From a checkpoint of a small encoder-decoder audio transcriber: encoder moe soft.
Rows from block 8 of the audio encoder of a small encoder-decoder audio transcriber, named by matrix and row number. Rows with one number within an expert belong to one neuron, the router's apart. Each number is 500 + 40 x the weight over its row's rms, rounded and kept within 0 to 999. All counts start at 0. Numbers have three digits each.
Before each expert's rows are labels from the 100 clips, of 14976, where the router gives the expert most weight on average: "loudest band" is the band of the loudest frequency at the time of the peak; "top examples" is what is common among them. Only what is clearly more common there than usual is listed. The data: babble in 24 made-up languages, each with its own sounds, syllables and stress or tones, from a formant synthesiser. In brackets: how many of the 100.
# router: slot weights (encoder.blocks.8.mlp.router.weight, 32x128, trained with AdamW), inputs 86-127
# up: expert up (encoder.blocks.8.mlp.up, 16x128x128), inputs 86-127
# down: expert down (encoder.blocks.8.mlp.down, 16x128x128, transposed), outputs 86-127

# expert 4
loudest band: 250 to 500 Hz (58)
top examples: /i/ (95); /ç/ (68); /y/ (43); /f/ (37)
router.8:469469491541512528467483470495499520509554486515475500473567420531478417475540499518520534567475503567500459562595482554536462
router.9:478555552575519497506498569525435484576548491461506478481532477538445473483527495436441460553447491482513498520483486533463420
up.0:512500500494500500500500384500508500503494504497500501497519451631502500499500532499441498562502507511479500454415500500500476
down.0:537500499499500536479501509508568579470501500500472500426500499500740501500513499671503532504586499500500501500500500435500492
up.1:420496564426522523460496503544498519498494477479599500481384413505532515557500472500502485568503497511431504624502500505564505
down.1:551410514481507390484602516513490501525493443493509500503500525485500507448500499498474475517497524503499497499485533501499537
up.2:503447505502492509522500483483454484467438509499499501478508512505477520502580496509491509542534503550432513462502506497450378
down.2:441545448526386441519595509558519506562458485475506465479591532488460498447483478492481468552538497506499512499458535522529508
up.3:500480503500502500500478391500502450500592500532458500500438500500500500500500500500500487470500500464497452500500500581500474
down.3:511493502543500491501500475474497487486504499499500489470477409607504461516534500503583513490491514506500492502515500491500482
up.4:500500487500500500504500500510500524494500491500500500500502500500500500543500500500500500500500375500500500500500500500500412
down.4:474503486496476490520497498543510515513384495482505495514561557626475482489488491503543382559563500500499532499482581474492458

# expert 9
loudest band: 1000 to 2000 Hz (50)
top examples: /x/ (57); clipping (56); /k/ (54); prosody: stress on last syllables (46)
router.18:524536433535485491464427493447507520546507526540511533497455435564453493504507493452514546568449465519519468549529572530595536
router.19:488544468464484427482499455503510550544524484461522506483496428573544470514514491418475505517506532524543508524560590560551531
up.0:338500402500500500500500298500499500500500500500500498500526500500772500500500500500500500500500500500500500500500500501565500
down.0:500500523476500507505500500507500500644499500493498500500511511521500500501500500501635498500505500503500497500500500501500500
up.1:500500500500646500500500500500500500499500500500500500500500499500500500500500500500500500500500501500498500501500485500500533
down.1:500426498500600500500500500500500500500506500500500495500498819500500503500492497500508508487500500500500500500500500499381500
up.2:502446465483442500498481436499520495507499567460485510521581501500261497491500478498504494501502485507500452499504497515493484
down.2:448500467486453498551456450456523498502491497415500461486495527483515520490493489537526503522521505497505507519501519480545498
up.3:501483468512503489487501500503500504477503656482498512500500252500486508738507501495500470500491502507479501507501457494500498
down.3:495451537495499446511503502404500494488546289499494496329500507502493497392500500505499456501506465500500504501496500518500500
up.5:497500502491506591499500510494563500501583439517498452500548500516506498520481472498500503495502500489631513499507476502500513
down.5:499477502509419493538499497493440446545495499474469531514502501503556470503627485498539493500523496500500478480495521500460445

# expert 13
loudest band: 250 to 500 Hz (61)
top examples: /aʊ/ (92); prosody: stress on first syllables (70); /d/ (46); /a/ (36)
router.26:510441514584564469486453560494452447421542416509556554431527513523485552428495537522466541478500498542496552484466528521473485
router.27:462559546530449463494477439514446504457546500521499469550489409438515450497583493528532463534453451454552439501562524504503532
up.0:501407466472496502442437506564523499489500494583480518500504478493473504505517508501481509500512492539500483499497499708475560
down.0:500500437496435525569503524498471519511505519474504439472471496493410491411487500490588591499507469500507500533501460441498436
up.1:495514507499535496497498530500500449589458500512488532498501499504579471465499456507486487472476485510539502500485477622479593
down.1:501501500553474484504477503458465589397516500464514405410447500501492518501491501569480493523502500506433529499542482439500449
up.2:414459595496501496488500473480506514500482500501494468502528521473508500513497510455526499465519510490463500464465480531432463
down.2:500576469488500506510496493489424535472500500464484505596485525497480499500445535500513515501491506515592492531484493414500602
up.3:482513528532511500702522573500513500580500503489537490514472560485509499500510500497408509466493491525508485508495452496504466
down.3:495466497486500537500557493502500583566485513437500504512311556496495555442508516504406497514342500424503501505452497502516509
up.4:474483539494501490472460430510482481485463496490490490481499498497475500514498542497497491512471507481526500508492547500534503
down.4:484465462456498483500600500533458500465552488487502498500501500488428499514476566482495518552491472600499493500505496518505529

# expert 14
loudest band: 250 to 500 Hz (50)
top examples: reverberation (90); /ç/ (49); muffled (low-pass) (30)
router.28:469539517530521437490475548537473527473519480507518471456547522557543435518494437512541509512496479517446556550507491578543550
router.29:571474588455493464467490510551508520468502539514504523420454500472442553531558535502437487506501462555489489514564471531554562
up.0:500575503477491421500500500500500500500580500500500500505510291526392398440500500500500485437500478500500500485497500402569500
down.0:488346501500498449499502529493423499480494497485492494510592507499515464508500492694503501500499526524500500504599500508584500
up.1:506497502490494499516509489502465486549480512500507553495509393528541502501480505463515500497545470514504487498434498549524511
down.1:507463494389452561515500501498524588421500495513536456427499540482498524502522527495553501501500541503500500500504530498538503
up.2:501500502501504500475500499500410500526428485500464439615500577436488500543423528499500490500466563427488485519537500500470674
down.2:514507522486512495446559394498556505496433509547504475475579524500396529499502495554498541299496532461494501495576437415501508
up.3:497465525500493532470457524495490491392500472525513501500501551472498452498497502461500459564507503493372500498618470467495497
down.3:476522492500505419508461508671466502555447507492500499482505474534493501501520505500567475497478465498418569519480613525507492
up.4:483488505476494474490505502500479506500500500485504525489485500654505501500460554438501499569501498491510498510506484473498420
down.4:500501521500500478523508562491476492572495502409503542499496570531332503480502492499496507505495488502488597497515472519480500